Weights of a small encoder-decoder image transcriber: decoder layers 10, 195000 training examples.
Rows from block 8 of the image encoder, named by matrix and row number. Each number is 128 + 24 x the weight over its row's rms, rounded and kept within 0 to 255. All counts start at 0. Numbers have three digits each. After the name is the row's rms in percent of the matrix's.
# u: gMLP up (value half) (encoder.blocks.8.mixer.u.weight, 768x256), inputs 0-63
u.558 099:124163150145080111105168137147141102095122143102192130132079113119091129167106124136140126104131110151139129159141102105153150143114148114125142108171140132122137150172130137104135127151165144
u.559 096:125134129118145137119165189111151095136114133117177199158123115152107128136117147138120160135116099155089124201122142155181140147089115075141158118095138145139169130145171118089151105140143098
u.560 100:193159139126112136074092116113094164122123179144164124086153136176109151083113107094105171147113147166145134147124114124130124147147160139167111145141126089110128105113149127113116138126119118
u.561 103:154152172099113160093171134162106146170103124144118095131149129119102100151161112134119138114139097169099125112135087090136109134130113124126171141123161127118142134120164110146114113131094108
u.562 100:156136115115113131109097089115084148135089112144131139143075100135073146143137117122140154157111194151130163180114122149133131136129116122141098077121109103155146130107143096120131115145124115
u.563 103:132101124117145140066172142117153136112128162115107181101106137121123134146097147100132094151110113153160124121116064112154111151119136139135164110158123151162099130154133100134148098161073107
u.564 103:128165120167167123129162130153127116140132172117155153118116162111113133113137128167129135193116149133133124119155131164161130077141157093147123122155138083136115126110155139124124111102144107
u.565 092:114105088159158128102135134080132136128112127113141169140125115136186137082112080098060168115154138181134125109137120153101111092138156153122121134122144160123107132125139146093124085103116136
u.566 118:102152196129070142126154090145131118132133125103112129093103173158152112144127098125151150083134165112091099164160130113121119107069135125119157126117103088129097135122132127154150131120122160
u.567 098:181145111116129132139089131159113120129082121158121120126139108128094076115141120119063128140095121105155106127134114146136179101165149078103134072170103113160125147108156138092116149144096182
u.568 104:124131139109191142104156140100062121132103128076115144121135127141118118105106110176100107178135169122125137149152124096109131137085159092135120125138115180138154148108116146156142074080143145
u.569 102:130151094068145129151091131084117136102125203122180133128147088103135149117099125102132127127148146132117143164147115150108143149128150121148089146145105133150124109142123100092123100130128133
u.570 103:151093115100109116111146109114089142110112142088118120139163122162112091138117140153100149111118147137110115166128116153160111119084154139103114150104132134080130062097144138114141115108074151
u.571 109:113098171111084150153185114135121121142124131136129134155153182106110082119161112163120116128154164095115125091178110098107137117110124097130117151144172113107125109097137163125153129138086111
u.572 098:123139127080138106120169106116153108174111119149151110131130120118117082124087156144098122119117117115118117129135089116122177134141125123130124131131109127159169132072141131148127177142122112
u.573 098:089098126132124096116115149159166115166121145162150103085075117115132152080091105110116103114156146156113107104163094115136127155114118130134147105116142134134159131115128132147131145173188146
u.574 096:122119119137162154138102140163137140134121121117122159150131143109126103055119106138122111116112101155149104142130119094105112147147146144105110119140137120101141129150141146120171120165098153
u.575 106:130127150145154133117122136149092142165159181136143127117138125157143154153129116123120091128134105167108165150117133113132091144103129128100116111077126144116116114107141127077089140110171126
u.576 111:145160153107140113111149113135167132157129119147107123120150162176110118164077121137080120152138132173117108143132157121095124154049119118101116081148135164135146125133138113119166064135148093
u.577 093:108111128129142101124146125140128114070095143122114112120135151132123130119115093106110127153124130157094109108115131172140178101129147125154145172076139093147148088135197130129129154108131138
u.578 096:123165083126136149095123101147146138108115096109121108129140150192106098106087165121156151116140144143135127138151094125109097155079111115106108125113088100118092134108117100119193114126144110
u.579 103:109135126109120123116119166106146115153118157151156159116118148147155177145153084141156134139095135133091136139138123102117134109099143137159116115114098125146112102149135151114125090118178124
u.580 100:126156125162098119149124120146148136152154105153150129085096128139126102114150064129087131127148144129131144155184119129117168116147121109117146093148124144107148149109148154130100141092173120
u.581 110:116136110161162147111131106129087131110138182083106140122123114112173089106128177124106126116154170154095166159174131105184110148137137122104162151109149148124164151167107142117129144136103110
u.582 096:100154107148133093152143140129140163147131153121149151100097127105109129116101121125117117113130140165102136099142126135134106134116131134109129159111173161123107123117168152096153109181125154
u.583 092:160126142100136123078152137134165171155128171107141136111133097079124123116121111117141095164120160123101107178165119139111162144119111112082114161120129105107144076134113143119130095164118110
u.584 101:073154131129136137120182140096116105159144122134106115130093150089147112126121142061138090136147118152145153155130118098132125142107105148169141045163141082133148093154117145125129146141146129
u.585 101:141147145151118093151107142126129101171112117147074129125118142123131094129116121107100131147142186131111152172136106103097099140134124141114160120129094108122127115137124094125141121121112119
u.586 110:153125101163152129079145114134091137120119156099131106165107153111062139070148098077090144133139142145108135157122108149159137137149156140117125145148116100140071093119133089113145125163117132
u.587 105:121150163133126131140128151166126135119093149135158130096129171092107125111127111132154119125120136118110107141159094156161189138106142083118128099066128110103101126087129130134158159104133125
u.588 095:097156135133111106122121110138105101115124151136114098109085129129125102112071171091107161099129123105125163136195118156130171125127117133114132109110074062147130124124136143114100052099123156
u.589 092:110155146147128098111134088097135119171132074126112167101109175138122124148125163096075093145123137125151120148095098082104157131127130175126145121151138150182114136134125146119099106153127135
u.590 092:139152097149128094103103104111114139111153125134081114163158143117132171145131126087119114131101158168129124162162081149106180134114110095158132100094122148105125126119160121104170105123134127
u.591 095:136093141133118130097122137088165154178129090151143115133127199116115157106125142127119135149125157134149133100153149113136153181134123124120125127142128112122137123122112099114134119062115133
u.592 092:158176129155152123120102097145152108124131153146126117120122153068175119149136117093126135137105192131140138174182117086129120155179112123107154142106137137086107173129129139102101129115161132
u.593 101:123125128142126118121126149087136143133118094148125152101119126140155130137096064150079118125144120144148202104145118120111126112153092159122123115108135087133124111187194131132141112108111127
u.594 096:152109139143161131139099118094116129116109160119084120095161129137131135092134138107137111148139137135147124115149150113079123118092143113136122095150124103111133129139124152117139084092109160
u.595 099:094126112079189146109136104122072179113116154089161174091140140146103137120121142131111122107104158159117074125126138089168145104116154134096079126101109125121127128121126113127126096126114111
u.596 093:146168097117143101164126138126100136129120100133139074104145125141146124100151095124128118135146124106139128129116103120124110129111117147157180137140142098145116112108191119104102136122158104
u.597 099:112129101089109112147118176100150133121105153122114166139137092143136115154128138121126144147137150188101150124119108140087116118124135118163123107113139099134124117121169131094151133162126092
u.598 100:158132137130129138137095134136101156133141115101198100107101144167081115115088096101129142112108128117138128128154111134099161134131160082178129076121141086158169111124136146100122111157119147
u.599 096:149190170187146170110078126134187143125110135099147127110099141130086093136116143122130097108116159130084122178111114117122147178096155100122138116121161136116129136075128132093140093069142129
u.600 097:163143147105138090084129086107140136182107120148112089119145134118140161070128118144108138160112144156135152154107145158149121087147137087141130142146117128141149140175161137140193140092152099
u.601 107:126137134117136068132109107171123171192163127120112160124155124137062110135082131122125114149147152168160136135123120142171136114133104088146112125138106092128127110075172135109122163174088115
u.602 096:137066156121122161137128127097156160133117149136093178147171158157102132091115099157104134137085112102139130116103158093066137152128137155151108103129168153143117135132158121144105138139125173
u.603 102:124102154116165123154121092156120158122066132145153117150124145143114164083086103133121124158133124114160131127126163135104108159102129166161096141101114091099101142131189120143142114129107169
u.604 096:129169122142122134146089152153114146133118121101122108108160118166106115099132144097146111170129118171131141113149113107067153112158159124161133145146107145120130156116166122117121148111132149
u.605 104:117146121129121140141142095135113135148158149124138168161103118145129103092103083108116083139144143176107110137096123086135106121129115125117162136170116117111142120128149099096129136116088156
u.606 106:128114128124131159102137128125120157124112131109136136066134112131145129090151130141139130125095132126077151122130086161084101111076136134085166146117103114111114143153160134144133096117119151
u.607 103:116127115125126086157116091135132110127125102046127145146120137140122144134087101121146117117107117174126161149141129127108136137106118088107132093138153140110123128114125179123114114121105127
u.608 102:102111120153132123141145112134128155145108112154106147090120117158138150109099136127106137138114075112141124117128135115061139124159126127150128104171135139098142156141121135123161119131132121
u.609 100:129146103147121154116123138133090173114132162143064089080124137099137137134119112155119138152114114140157121131098117137134125153114124135152139103133135140135139092133173143141152086155127162
u.610 093:119110125136149132128129115101134108089091105130067144114077116148167111091084126105132147113102081137097127120138118112108136114132140112153110135146139093114112130162134139102124095133100114
u.611 092:098134160132181112080115120116162105147120128143136121108136133105075140132116118105106108158163121119133155148162129113090126146118154106168109129133118145152106115136155121135136090112142111
u.612 093:110138126134163086138133118160180117147116113146106135155059151097100110131132136104128128141154133110093059143178101104168076127127124123113176134108123157179139136097115120125115077125151139
u.613 092:134101116106125165131127141102133140157124136100118107119111162127093170113082138109098131156163116123148098162154106137119127119143124101135126081119125089105146106092120109110137140176120152
u.614 095:101112133097079127109125125116118146142111076141135082136119185135104051153152155094108142120104143124106116108136135159096082109070138112140097168137101133154128135111130078117150158141117106
u.615 100:134176155093124131147101135109152126108144099130144132121123165132103121145124117129109108102159140118135150139128112113154119142109142115092123144111123087100101114109157122090160086133157115
u.616 098:073159120120169082120123129106186113141141101134138128117170127110181126107127148148105120135112191158125094131153120168094133119146095144124156115133146110152165111091160148141145135132137117
u.617 093:116129174118120130094159111091157121122143146150124178088084147145128138118132119084121115142144113116108128172099097134105126113114156124165145133112085172131138112121131145159126109168171151
u.618 095:120148103122163097120126132090147145132111134106141156170106128171078118165079144117109147141112125169133159146138143113142088093141117081158119112126118129134120119152121137111146097124143119
u.619 096:132106075135181122134150110110105123126090142166174169102129124169137132150132130098053136171088149167119157130112145124127162113143136112124130138106144118146149152099118133107148129103122097
u.620 100:130168136075148171137145149139128112121087122144121159104116083164178111098109118087155115201149158161133147143145123121133116151099108151123114113132134157111147089114116096119120101099122151
u.621 101:156117144135139135106126106126128110136078125106144124094096100121125131114110119118123156129139144128126124147149127074089168189155176125118120109133152145115098173133137126096121081101113136
u.622 104:124145094148120141147124122142136093138137173110131096091114111129148127086067107053067148106142130148093138134123128162103134111164142115115123114151111095111183124076131103125123121141152110
u.623 099:111127118153143115144124100108092126147134106146121147149150137142144135128118137097140167138094110162148116154152117126119100138149113071135104127070122093112133129143174091143104118103154154
u.624 096:090141137131137107093110104124096145149137119104150113119108115131106126081138134091129158110123118157106114147142121131157136164146151106118118165071096130148087132106148115118132108132082129
u.625 102:126142085120130137150160121085146102115076128118093140100125139153119109085131101137090133148080119139120134136134129091079163126146139143164141175110091125130105072109145149127171112109110138
u.626 093:130153136131171138087124141194144141152192104114120134125104134164099146124139128092148143073154128165130143116140109131154104170111141170088113123100112108150121110103138125120135122148121073
u.627 098:133151171111127106090167142126132126126123159084154151088146108178106165086101145114107103092109115158121107126148115166137174123063137128128118125131145130109084151157156099115140143177143142
u.628 089:104128134127139117130149156146097122102072147138125159120155084157104130136146121098149093165126102098157123153068140179144165101128079103154145117106142127096142137098150105123129138100116139
u.629 098:151169103150143135135090160156164121133080158085154108139114111138116112130136118104132134135142119145135101141135121147096126160127132112118107100125135100103147100126144132127120112135105146
u.630 100:120090133125133089136118140170103126121115123124154103092119120116118110137124114127117126157151118152134104150124134127127158125157125144146156098091112140128131130138189144106092107193148090
u.631 097:164109133146170115139161139165119148152086147096129134099107144131114124085149162115143157136110096186133102119154109139096141137116126152125140143127110156144137087119162158135168099112142132
u.632 091:194168112143148091129115124159093152104113152120096122144107146100109120112132142123117130141146131167101094166118109100136132077117164115116121088180121103132162087092150119132170137142122124
u.633 098:101120132117102147144099111133144155144153114106156151153112099124130098105102088138106109143129139113131124135095130126101108114130106129119137127159133091058177113081165127117061118120134107
u.634 098:154127138104136137113105102185127112141137137114116111162135139081104082137103138104109094180160093153120108176150094145110151136065114146122133102114118077102140114122141178099150082124147109
u.635 104:135172095105103141135128121140094156135073094129093108146106133155113120104110133141087174159102158096116120108083099117119117127166125098150108139107107119105103154149097153113124089118144138
u.636 104:140098128175146100095128133135138144135112144125128116164175108141178117101112132118093142142111122163073141103157155089103124111137100107088134115124134105156125119123165165105149098103116157
u.637 112:089157123107140123108121093145122130103107144108150135127116153122131175111114173090145110111172119127101097150131106137143160150136152123122149120134081123126158143125106107094140138113110109
u.638 094:098128168130171090143098090133147115141120135116092130091148152106150143126138100115119154113115108118135115114147121120123103132141074147113140136104154114108092140131153136135170126089160127
u.639 094:160184121175137103103138149094143120164108143103156186121159128144138101114123104101101135178117156131095114159117121121124139106162135148116150132138103132083130107117138159150187117124127119
u.640 096:117097136106113127145127150173137131154151087164118147102158121132109156142154102148142149113140162121133117126167141159124132134158089109092151158155098115116180138139129107153139111118188134
u.641 101:094101090123112161142098138148116128129087133120153125105166119162110131134137151159143167122090162097147119087129150141143145129088103114132140125129078134150120123142098098149120106113105133
u.642 116:089152116121116148106193126161123159137080177170163135128102094101137125130125140133117101148131127174146099110139119111106141134120134139139128137136139131161133101142151098110176090145126138
u.643 101:161127097150118153114158126131132120115089135142112139107157157096123093105127170108125119133109131179142106114140116185150139114120128111142097127154133116103106089108169103098136123148123142
u.644 099:180167116117165137139133114106082114099162121131158105134078150125125142122136115113123117134092110161095133154140101121136123125127102130106114096097125141120177154067154135115129078125124115
u.645 099:152125142134105101087150122143128178124076159098168143125143126083103134115104089073107124134133095168134148151167106129140119158119111105149146100147186124148156113119122088160139129163150078
u.646 104:122136109149084118146162108124120115124102117115120132111161176178100085117143152141113145119129125142129129151147112128107147146117107112128093136084118127093146105103135105111176150142106117
u.647 101:147100140105131157127176101136136178115106153120085159141160140125118135141115107138133143157072141129151130124106141090100116144167126148138138117126118127140096074123134098113120138158139130
u.648 112:099119166129112119108108116132114168154098148089125151096104137161130146122122099117111112170083130125149149130144110096128130125129129132129112089159127132098104085162114113149154094152144143
u.649 104:123141139119157114111100127157153132111171171087096123092088144153121093097129165123137105127096095138130091154137104137143144141138145155160132125099137134122088147168141125117128092113115133
u.650 093:139105086133150115068137146141101148134126128115189083116110133082097111135127097101103084127146120182116135117142111120134128149146114101116091095130119113102158114164117143131137103115145133
u.651 109:145140106108179115120130112120081135164155136111089122124132121139106124095143147137109137157130146157178152125124098094112131128117106144147088100083073150138097110091119142135116151106107124
u.652 094:157151084091143140121114142167102170124119125127129121121094107117144114133137088143147116128110113119144094142110130123105094142170167139132107162141148165150105177141127132095110125141062155
u.653 089:149144156133152112110130132158083136093132135176144166135134133146077148134145121149105131114083160148129149119146089128137144176090148133093123115129116139135098106129146123124096133119157118
u.654 111:112167085142123129128137131129128148137126161090109142125127161109126164135115122131136110125122130154129132164131148117137150133142117095187121125142110138127129151145145160104126096124120120
u.655 090:137133107135127093138194103108144143174141116132116144096151147130117135111090162100113119169134167164130114145151126130107188164121143111164130145145155125128154105109120106103164139094145153
u.656 098:141113178134125118080141116108104133113154157094130137119101141137145120111120105142105129149149098145121152153162110131074140110126131128120090155103120153136132085117122144078157102101139131
u.657 098:120118143123122159156110131138105134161119162155055100084145130072123120074113156158179108141125105144161105131155105134134126110138127145111110113108158115133103112169145158138155117144098078
u.658 101:131133126124146120134154098120184123104139071113118186118130134125136138129107110078092114137131137169108130169104102120122114144181130152140091122129133103157133108093154123136139079157140136
u.659 107:125115158114072132142155104133149131168149110142141082123182150162129178127128153159138105158134128083143125112138131174100139113111134115135120147141160101101179120120112115137156154130130163
u.660 094:133166162172144130116132140100133116141131139073167093150148136122102114098112096123146119127124105109112119170056070096116145197131159163150155126172109124133127153123120149148143107110155137
u.661 099:138149122085098131098130133110108107122097136093159144109104101178152131125115139130136147175132155133133125146141148169124108146106141094126110148099083109083130092120165113125125136117159103
u.662 118:123119120121114075156113097124112134142136106143063119153109127144115163135135132095127133141099143125136132120156115133117172107093160157121113110138171117144114116141161130137107116164154174
u.663 094:072146173088134148138155121101126103135120195124163137089120110112112121111160108171129112123076135128128085116135109110127141132100105149137125141142106118097110116129117172110130110110136175
u.664 097:147141134144148117138160127121115163135108163113121126103095199120117115112111089088114156172143173157099131138128093181148130095090110084151140136140128083121153139136164109121127140137110140
u.665 103:107137113135159122149143144079138091150112108093151118134171151102126140144091131118124152146113135125112153121121093124107188112114144115126131114118115157160140123074144153140174121115180121
u.666 096:135141126107136089104154119147147101103103156134134163112100098139118143095132114147115122119118130149139129135141125178149155144127159165131131096124156155123180136087146160086126106130152130
u.667 095:108158125127156121105129099123110113133152093066112098110109150125102127140102122100123100149113152144138125117105110097123157172126147133109148066104118079149114117128132092123140164175111117
u.668 105:094154138141138110126135089122100145135167105163126129092099166138147094127130082093075159132089156161110117146139094138128109114114152154108104093143141091149120118123120097111113115151094089
u.669 102:122103129116178135097205126096113141124127118063131129087135164137113103101098172082100148158118103210147074138159139123131149134131148106146100112139179121122118119133115119124142118154114156
u.670 103:144152158123101078133168136123144131143144130151130132139102120133134135118092154109128148127119183133125117129174134107129142164161148131118068110145132123130122096113114128158134117095149125
u.671 095:138111177139168081121176166118162107133129128083138124143148153128104115144121126138111118135160115121134148072152155101100146145165127119109112141134123103109165120099153144092104141166145114
u.672 101:120137141159122074098109079152104118161151133155079139095106163152157089109153085125153099095182143130090141147152098113140084149112144129119170124128110071121146130122135144139138115103161113
u.673 095:156165107129095115118172090103123159136136097083115129119151174146117185104129094113103163166097109128109125172096063094137129086129161105144155147126129077103132108099136138083146124119099096
u.674 094:152048162124199146081119125149116118124078077096145106143170126144141117106126134099119166133140120151087115123157140137086125129119116136145127077132112099168147169138129128133134109089113147
u.675 100:133187149144129117131128111172093119091110127125105130147110177179066106090108112137120141140109177138145149150155091076133126164133132119124123127119117128119117098121153129146171113113081107
u.676 100:102090116165096112154121113108145164145100131113121086090130098129141139129118150108123131168155139157150127141119096127088138129176085163159123085141109121147097137118138157123148085065127142
u.677 101:137152138137135088112134139117090166167123125140126181104185103120129105103135105112096124149113136142159122151124117120119113158137098142096105179112123146082113106106126160127174088123147127
u.678 091:151079107119142124136108102157107097127148083097152109154129132135116145116099122152133159159121108137144106124156116162162139171082124105130155093182093099148124124147121144129110099140100128
u.679 099:146136141148085135121157114090148091143152090127108158129105141111112130154126088084105106156092142161115159190091076113132117093115106128153129103103166116152109119119136118122154088124124137
u.680 098:148143134110131073102141091151157143147115138110139093098137099128116123157123133110129138147152130143092154146095107161154179165117134092144147115135071111122153175149147103155177125127169123
u.681 106:165098121168095141143117132098170165116125131134152137128125164098138088167108142142133130122139115153150088117126151140153145175109153139116140091135138090143129134119095114127163107167171133
u.682 094:156126130132140097066120121143113163200119126123088112085124125140170129103155108118113125104124111171104100161133141106142085124110137132130139148133142143045166106127148125118140136136097122
u.683 094:137135096106142100131133099152123165095130104128128076122137136130097146133085107075148144155154085172112105118141117136126161125142116101133096070109076115138136086131133154126127100161099158
u.684 105:139152148119125113122128109112095093137110116135154120145114105108145117120145106101099136146108164126099151066166137147132085099078141095139127160113139116146096098112162106101146158149149139
u.685 105:101120127101111159085140115112077136125143154129107139142127172134120052114118129161102132108104110091126118100162112145105110157150146131161124156135113107149124105149164173160174152150080169
u.686 103:134090074134122105144107098164140105165126140151099075124083155156104113075153114108109181111121151149164122139179112127098121152122128117149145100151152092144115114165149169133177090160110127
u.687 105:130124135159133129102115094133098144127102141145139180108133123140149129112119138085124165098123161159080112183149128139165172160152181140128137114198104129121130114109159099131136083120120110
u.688 101:142143160126169124072115109146106115165091150115104142150098154126127126137071140119119136164100121137122132158137079131099141182109084099151122117147135127139154171129136145136162138153148119
u.689 105:154131111139182111152112090136122132118121175127177086134111104149122132135150116109100117153149145155128155100115149136106104118082101102148118136133149137127121116155125117145132105112188083
u.690 091:153101138163174098104173141129131131137140126128116139128123144154122094125123118109104161129114158217136104145123145101174137112109151091138105087111068145161102129191185119111119091121084110
u.691 110:111099181134124123091109137099150094104082114093091100122134141105119146140110150102096135098146117103111126127124111096126086134101108108163095110088142134106185119122155118147118117159135115
u.692 101:150149128143138147128163143092128108125066099135139145124119153086139116114116141151130145147127158093104154129139154093142131124123110117167138124161100112109129155131155084143110114088140131
u.693 100:116139112145122083113097102149140179117128122108157135135102172125107108130090139162106128133133150134101134156125111117081153144103175101129094141167091134130129136116134161119154127139095116
u.694 106:091106090084160147106142123106134155138115082152150152142122125160162143144110106118106119150135114137133157132157164153135136090128151095143110121117141103147148162144191126116145098147153138
u.695 090:166160130158141116102095142133120140149095132151134112152106134107105096085117133137136113144109143165141121212158142095125132134117146085175124128126115136093132138105156154089142104107131105
u.696 101:140136123143132153128150073150133101115118150130138145161114151115151079130150131128146112145112128120111139149108090120147130115152110111133136124112138106104144105108136133139191086160139124
u.697 101:172128149107160137136083124134129189142165101109101134120160118134111123094116128154125120135177109122155169131085126130154124146094081121167110110131109120137154095126118154087152131097108145
u.698 102:152138126114164087139147141098155146121136138100135138102147153118094092118084146099126137128141124131116112120115091126114130106118111083138097124061086098111154137139141140139197122121153133
u.699 107:153129116162153165097103116112134147123101121083102114095117123148140095120094096101132120127086143114141099103123144091097141159136160105165141137128106138128164103164145079152170126117137152
u.700 100:168090121148112132130144092116140122151151139102137185097104122138166168093107123106094107152104149118135094095138134095138121180075135098117084120151192103113150141141150117161121123148089109
u.701 105:135160160175107104109114129176145130124121150124107101102150150152119101086157104099143112118159156143117150162105084104105086157140104081134123122134135085091134137140091120161157110106148151
u.702 103:132162113105178129094140121119115161181137121115123121151142151157113107120057079144073143116121123159156128139171150133108152145110113091102154107133124163123152145100129121139164143121140094
u.703 098:107150146138163126135147089158148143140075147104133127104092153147117111153107144179117117135136116108121141166156126108128147183109112115148151127175097135130095104143085125135125120123129123
u.704 090:127137114120132145114111126180136191129126134161092148121139120147082119122103104137107128116142093121085168100113150131083144154120174114141117056119141136136159156136136091148127118108133131
u.705 100:116143114154156153116140097108141147146123165128149106112138147104134117169099161107108149114111124156114134149129112105136140131126117095110117114151109123137169152120151176119171107129117140
u.706 088:135144105154126118143157114083141133157082154172140138090114128144132082171156106143118115152125140129114127118165102134091111118145141098122100096137113120081138120073086121106158087153132110
u.707 093:179107099101133134099127141118138094161075127127140147108163152141179145102111154132108114114124134141138145166129126102098113159156127120181122114106145108127158188137136122155089133118138140
u.708 104:123147132123106100144110129099106124115102100113146131096132116164094125143110121144119128100135135164103117150081111121173131141168163140131122134120184113099105138142109144145155107133121121
u.709 094:125130134109130073129164097114105108132139113128142130109032137137093132124100141074137104159125178117150111115152123165149153169123165133147145081165094130163116145129112114134156125122165141
u.710 108:130145152123135091126154118133161086127141109147126132124112150153104159127105124115145170090166106134130084145117116152142148113110122114125138085142101064165124179104131098162132130115137167
u.711 096:078113119145180096091116130140148096156126127127098149126124119131141115148101089119126168169139100176115126139115143183106111142126139122128155088137146177162149164078147133115160133147125120
u.712 105:137126151131098113141120094128144148193116133127123125125106154143111086087135109128114155100163159136080152158163128175095142122144074109088128077089093076142145109162114085110121104094161143
u.713 092:134108128098153150156123112170169165136131137148096151069108136136162139113105128109084118081093138169183139120117133144131158156108151161112149102114123095167137116130145157086132091135084130
u.714 104:192150179100132115139137150158126130129110118169139149134113139089132080122145103088154121087114123126140120094126088128118152116135139127162131108146140132094132106081135086131146155117110156
u.715 099:115133156118109124145139126114125152111116140117103178156141108098166121093123142094134091193128128099114100123104103087077152130129140125094086166129137120180128094124137101118133095118138125
u.716 101:101144126132102167104144113125160130134123056124103111128112175127110152164137136133116109161113121150138109136167105095129125132112117134160108095120127138116092129103123103147128120137127125
u.717 105:136134155110133107102174108145157086154130151117132149117090135160139107128050136099113139108148126170127127105135149114132163179129127144138124112116133135086131118119123113079164130172125085
u.718 109:161111109134156134162103148125120153109093151096129088119107163135122160129138066148125138138086110159136106128119152092148121175108127113139075085129152097126136154171139092136133082149113133
u.719 120:128137109132142167126158144116152147119137103162175142121138134144098110177089147126111141080112121110149075155114123123133172147141192118110133146121132099094129131133120139108146135102113122
u.720 098:134137118126132141136083156157120129140087131149152120163108116095142137125093137127123098140143149124145142151123133158100118152127131121136150099133109128126156137141125160138144092172157118
u.721 109:173171125130134083136119126127088140148100084099128106146072102116107116127120095106121146137132106131141121138109115127109118137153150147131101111149107114153101148112145166138131118116129140
u.722 097:120138173153138126112129102136164168179115126114166131100157107136107122119086110123115119123133136126133182126119095120118089189132103147124166142120154138146147142137079155126144087159175125
u.723 115:128142118108208121105122121090136115114152179094149120108107108149119131088122152116115171140131130156134131156127124145112130130091085136133108138161129140110146117119141122106138103111134115
u.724 105:124137150106132123145138137151124103132104098140094127108102139095082140140088104104142155117119136096099089131122144124111129122138127113140117131130155109134192106112123176107080145143134149
u.725 095:104103148120169094108141143126134152102093157133126160125111140128154079130132152109102146156130106129133166121198120140105069155125127112120125114097163138149181138108155155121105109160098116
u.726 091:093123127104159135112097145140134136160139131094157117132140127154092108128108133081105147127127132182157178136134149157134155124116095117105087099130112159136118081145132111102121081101155122
u.727 106:106116135113156139105158118136165127170140087104138137104135127133088130113092111117156139107152126175116105139113116114132159141124145122103140128106145130101116153159099128080135092120154123
u.728 102:110120152080115109099153130146154128105145125111121132086099155147107153146125155106153135176123122182152165102123104131139157134096141150119142125127125130081140150099121136156094140141121117
u.729 101:129125117136110132082117125126148143156134127105140123097122133124101154129090131102133143136194118137119089137162130158114155127147109091135103124159116112094148132125141145131128116125121084
u.730 100:149127114122128164105121139078157157118116109122122150101144121100094132160125147100116141159134162127115078144106068107176168126139167097142115115091152092094159092124120104099112143142120099
u.731 095:098135138120163126138174131150077134157114148084150129147102108134111096099106124101108099141137144155133135168066078127062125156136152108175090147091108108099134077103168115146121108124110112
u.732 098:109137119089137104104122126130146071147134141140142124105144149136118174101094161043125088137146158149141101144121126149128147129142169139127092143126125127139136133106157107116096099127126103
u.733 096:132136172123101126119153121126157117128113080099161125157148146148154120167127105136129120155109136163151102096140123151123111142127119141104098082150133111170185154092125152144144165090135136
u.734 108:139127158125160112121194141140105134165122120128130137141107185140131139106099113156120159136183120137117126161145096126140120109146125106133129109131111097133140096134176125144198158089109089
u.735 095:149108149131166135134163130109129111104132119135107154086167090110157144147101121133126144104095148148131114118147146155099101090120101139157154131150134148083130152051177145138110109092176123
u.736 099:147147127159128098166131153116127113167102107104131146134151163102097130106133079157133140155099150155127154139148144134110114092139098108152128140114131079114169126097162139090145135137106120
u.737 106:140125126134153165079084145142137136077095143161107148135137123154128140149134131151118130146073165113089146159115115136119131175158101160128118112098066144156143144116122129145129087128104146
u.738 104:144184128151124129196123102161103144139157139102138079104103164149146138101112089139099173121125166143120113147167136142136115108125138124105138120112127122149097145136143163114147129086148125
u.739 100:124145133171143136121153124116138127181149116114096136147157130133095093152135119145084165111160123139130116107137115151081144151093122108128148065125152121118148105093166063116147069107125158
u.740 101:157130129146191121141148132083150133139133090094140133104159133110107114130117116121103117132100162133105107139089099144120148169149143149165130124122144118111146129065123112099098109153144123
u.741 083:130103116163140151082151115129132121162110130110149105107121121098118091111097130108107155092093146134097128149137142126110130125147111098115098143144114113081141115134146135098127131143118091
u.742 098:088154089117143126112113128113131120151133134124135103124157108135114144097102124137054174104114125122110151098151116092123092078116118150150126149108147098115134063121163152163149132129112130
u.743 101:124112124151145107119152117119134133124149086139132126137131149090144111158120114093090129147161179144130146140155115111096136154141137074125132149119122168142107113093107142151187106163114078
u.744 108:112130105144136126105105105166159128127096138167136146136162115120149136155156139070172107124161125160163116124149112132161166114146153102161140152135133130175131108126144110134141105123090117
u.745 088:100148156163148101146140109091165103129137106156069120149120140118082121162122084135115163151124100110174106123139145115083118155156157106126098085171124174171095136133119149139135126150111111
u.746 112:135163127140148136106129112153138140147115126164151120090141095119104117142110136110140133070149133132100096136096139090154147118159173103123138121140141185124125145092091112074132115123118150
u.747 092:146149125149105142137123108118149105148119093127188165090153103150170124098122149123098146166136137153130103126128171171109132136132129156151133123134107122140149132078160140103121119119124157
u.748 096:119143158150119142148123143144142145178154116182149102158155156166113135131090168149090110130125111120128144105103120148073149086118105136162140117099111111141150078115126163161197168119116138
u.749 098:155126126105158140134153105094114156148129088121138129114160144129069149125099117083118184121086125142142136100106089087112179141124163115131107131148108142125152143135124113138126133140082111
u.750 095:133141128155132148100152107085124137131120136127104103131130133112170108122128117116060099134114148152101120147162115119118112139138135145140116124126169155135147154116113116140160084121145125
u.751 095:104110155139136127127103097159179119110136101130136151112113110169063149091141120097123126110133103143121091154117069129122140155150086110168102106097143092134126105126141175115115101098129123
u.752 111:074121182127129099089067148134125141164128102162147123098176125136057155157080153127119137135086113107151156137112089162132131091096147125141100129153102114130125119098119137112144148159141117
u.753 096:128134153106145072092148143140121160137128118135126164124127136141088124099106132114120129111132137150144139095117180146126140147114074150133132141130129130114105099096152121111129124121174095